{"model": "audio-text matching model", "dataset": "short pieces for a synthesised band: melody, chords, bass and drums", "train_examples": 26041, "gain_aug_db": 6, "n_mels": 64, "hop_length": 320, "input": "log_mel", "spec_augment": false, "win_length": 400, "encoder_arch": "vgg", "encoder_norm": "batchnorm", "encoder_activation": "relu", "encoder_depths": [3, 3, 3], "encoder_kernel_size": 3, "encoder_stem": "single", "encoder_widths": [96, 192, 384], "encoder_downsampling": "max", "fusion": "cross_attention", "tokenizer": "char", "vocab_size": 45, "fusion_encoder_width": 320, "fusion_encoder_layers": 8, "fusion_encoder_norm": "rmsnorm", "fusion_encoder_norm_position": "pre", "fusion_encoder_activation": "gelu", "fusion_encoder_mlp_ratio": 2, "fusion_encoder_head_dim": 16, "fusion_encoder_fused_qkv": false, "fusion_encoder_bias": "none", "fusion_encoder_qk_norm": false, "fusion_encoder_parallel_block": false, "fusion_encoder_inner_norm": false, "fusion_encoder_drop_path": 0.15, "fusion_encoder_kv_group_size": 2, "fusion_encoder_positions": "learned", "fusion_encoder_cross_attention_every": 1, "init": "kaiming_normal", "residual_init": "scaled_by_depth", "optimizer": "normuon", "muon_scale": "spectral", "lr": 0.013, "momentum": 0.85, "nesterov": true, "orthogonalizer": "newton_schulz_5", "adamw_lr_other_params": 0.0012, "grad_clip": 5.0, "gradient_centralization": true, "steps": 8500, "batch_size": 128, "epochs": 41.8, "lr_schedule": "wsd", "decay_fraction": 0.2, "final_lr_fraction": 0, "warmup_steps": 170, "weight_decay": 0.0, "adamw_weight_decay_other_params": 0.05}
Rows from block 4 of the audio encoder of a small audio-text matching model, named by matrix and row number. Each number is 500 + 25 x the weight over its row's rms, rounded and kept within 0 to 999. All counts start at 0. Numbers have three digits each.
After each channel's rows are labels from the 100 clips, of 14976, where the channel reaches its highest value: "top examples" is what is common among them; "peak in band" is the frequency band that holds the peak. Only what is clearly more common there than usual is listed. The data: short pieces for a synthesised band: melody, chords, bass and drums.
# conv: 3x3 conv (encoder.blocks.4.conv.weight, 192x192x3x3, each kernel summed), inputs 0-191

conv.159:513503516502496537521503535474488478479515506450495454486501494486521484522520483456533512505478524539480465489470508511487460508517474467480466524490488510503509450492478457517460518520485477522505464441503500493461501547525521473481527491484506507467490501520486531455517485509489569483480520565479507501490488477516495537549506557496481529506487486508539505477495479501518490516477519501508512444516494533500503517559517502542571508511470547519499510481564496519561469522498524529483501478508503486535510478522505525491454505522501512491496502471530522483520474504518504476
top examples: bass guitar-like; tempo: 130 to 140 bpm
peak in band: 0 to 250 Hz

conv.128:513431486518495466519538491518446479517506538482493535509493507498463508465504508529531496471481512487532513522473496476542489475503497507456491452454511478504539513493496536488530515533518458524532492534490539538488489468497494507542464483534497510496548508518515485520529477502552504497501515526469523509460528478461477529476454473495483507481538523524527489489493527570442537533527523474485534538488537506438514508498470476490515514505452510506488509515537475494500493479504494455506535495491491496527536507491485521514481484492527469481495472480496490517535493476515486507
top examples: marimba-like
peak in band: 250 to 500 Hz

conv.40:489481501468477544514499489472526527490479452497532555511519473488503491469476513510541508514478512468519515511455482513499500453511505463528455467521484450551512471523487490524501511440506486479495499505457458510503542536550517549548479528501481502464496496511491548511479504512523526476466468512506508498461510514493478531520482503513481518515508500487468486468537495554532510485514519528498532511473575479475488527502515478480478497500501486500535486515500511490499525423480512474477537490460499504534524503507527518498472522502525527525533509473478465492465507474491511518
top examples: bass guitar-like; tempo: 100 to 110 bpm
peak in band: 500 to 1000 Hz

conv.103:499476487536457514558474510532498494473498514544512505515498498551493543515523519472478482486489510560478485531530504550501482485508516449481525544505453489464494497531461506471518496528484486491497478501498546525507492508504508505534480470505521464502525473486479503514520450483501568488544540464499510468514492465499466499477497485487458500521509527534482485478486483505504467483486525535502515486514497474481476481499445519466533524471497510486508454536544485496521499512492505495539546486532491517467465503520542509477439456479501500487489460526492514538490540495511487482
top examples: marimba-like; melody instrument: marimba-like
peak in band: 1000 to 2000 Hz

conv.4:523477482466532502498527537503476501497517497557502509494462512463488485507496478485503508477488521480494504555533477480539454504484529467441478495463475476490472483472526485451512501494450501472512530466495503466486485511547509537434484498568466500474511519504479491527498519524510483501499502478477529505481520459525490472519475488532492516508523487496473483501546531471492537546484513517470516502451508534476525485518542492505517523440472506519513492520478464500535453479484476465502506517514491504524494486484506544515476521515477514453545535532486488504484524460518525500
top examples: marimba-like; melody instrument: marimba-like; mains hum
peak in band: 500 to 1000 Hz

conv.31:452487480503526513513582532504512501491497528494490520475549550475532508527551509491515499462471527480515517428469510505477507517480503506570482483486469471503436517481491497546459489473541463496495544480523472484505462504513522497474513508501473482518477474484485458554480508481517512520483482550545502493463493540513488497489520484496473505478514479508487535511507519528486513504496508504480494489501517485518567489517498506501530506475481483561470477545474506468530508495497484476528490483472561461510518491513474477476519530493499498517459494478502497514501501496516519488
top examples: bass guitar-like; tempo: 90 to 100 bpm
peak in band: 250 to 500 Hz

conv.133:497506514528513536531512482517503472475506485522507522469493553497491489483507501498546509495539481537494514526486521494470461543497514473527452459477492483508470490503495528476455490542481492470462523529469471524523535432486505494509516481483485498507476476529474487492489468519538483519515504478497506506504499527474519493470485474478487503483514510524449509522548528493461490485467512462494495491478504496503527503515498476458492474469504485510489467512477555452535531457502540451485527557500484446559497533530467465453488482502492552525484478490532506504518490485524514531
top examples: bass guitar-like
peak in band: 250 to 500 Hz

conv.62:498462537514510515504471462495497498498480517452502500487524473480534533460488511495499520503475517511525498549486507474477500552512509496484506479544510464517475483523462502492495497485524489466478480439492517493492509485491503552499473532486511465485488490473497508494450493503470522556477522549492509539471484542513504515485491493510522577488505476464526498534507482559547521501521506518511504453498564532471529483520521506509510462536486471466528495503482509457527500485527506494534511475542533501489510428475500523476513508461480493491446483467500506479519529494495503484
top examples: bass guitar-like; thin (high-pass)
peak in band: 250 to 500 Hz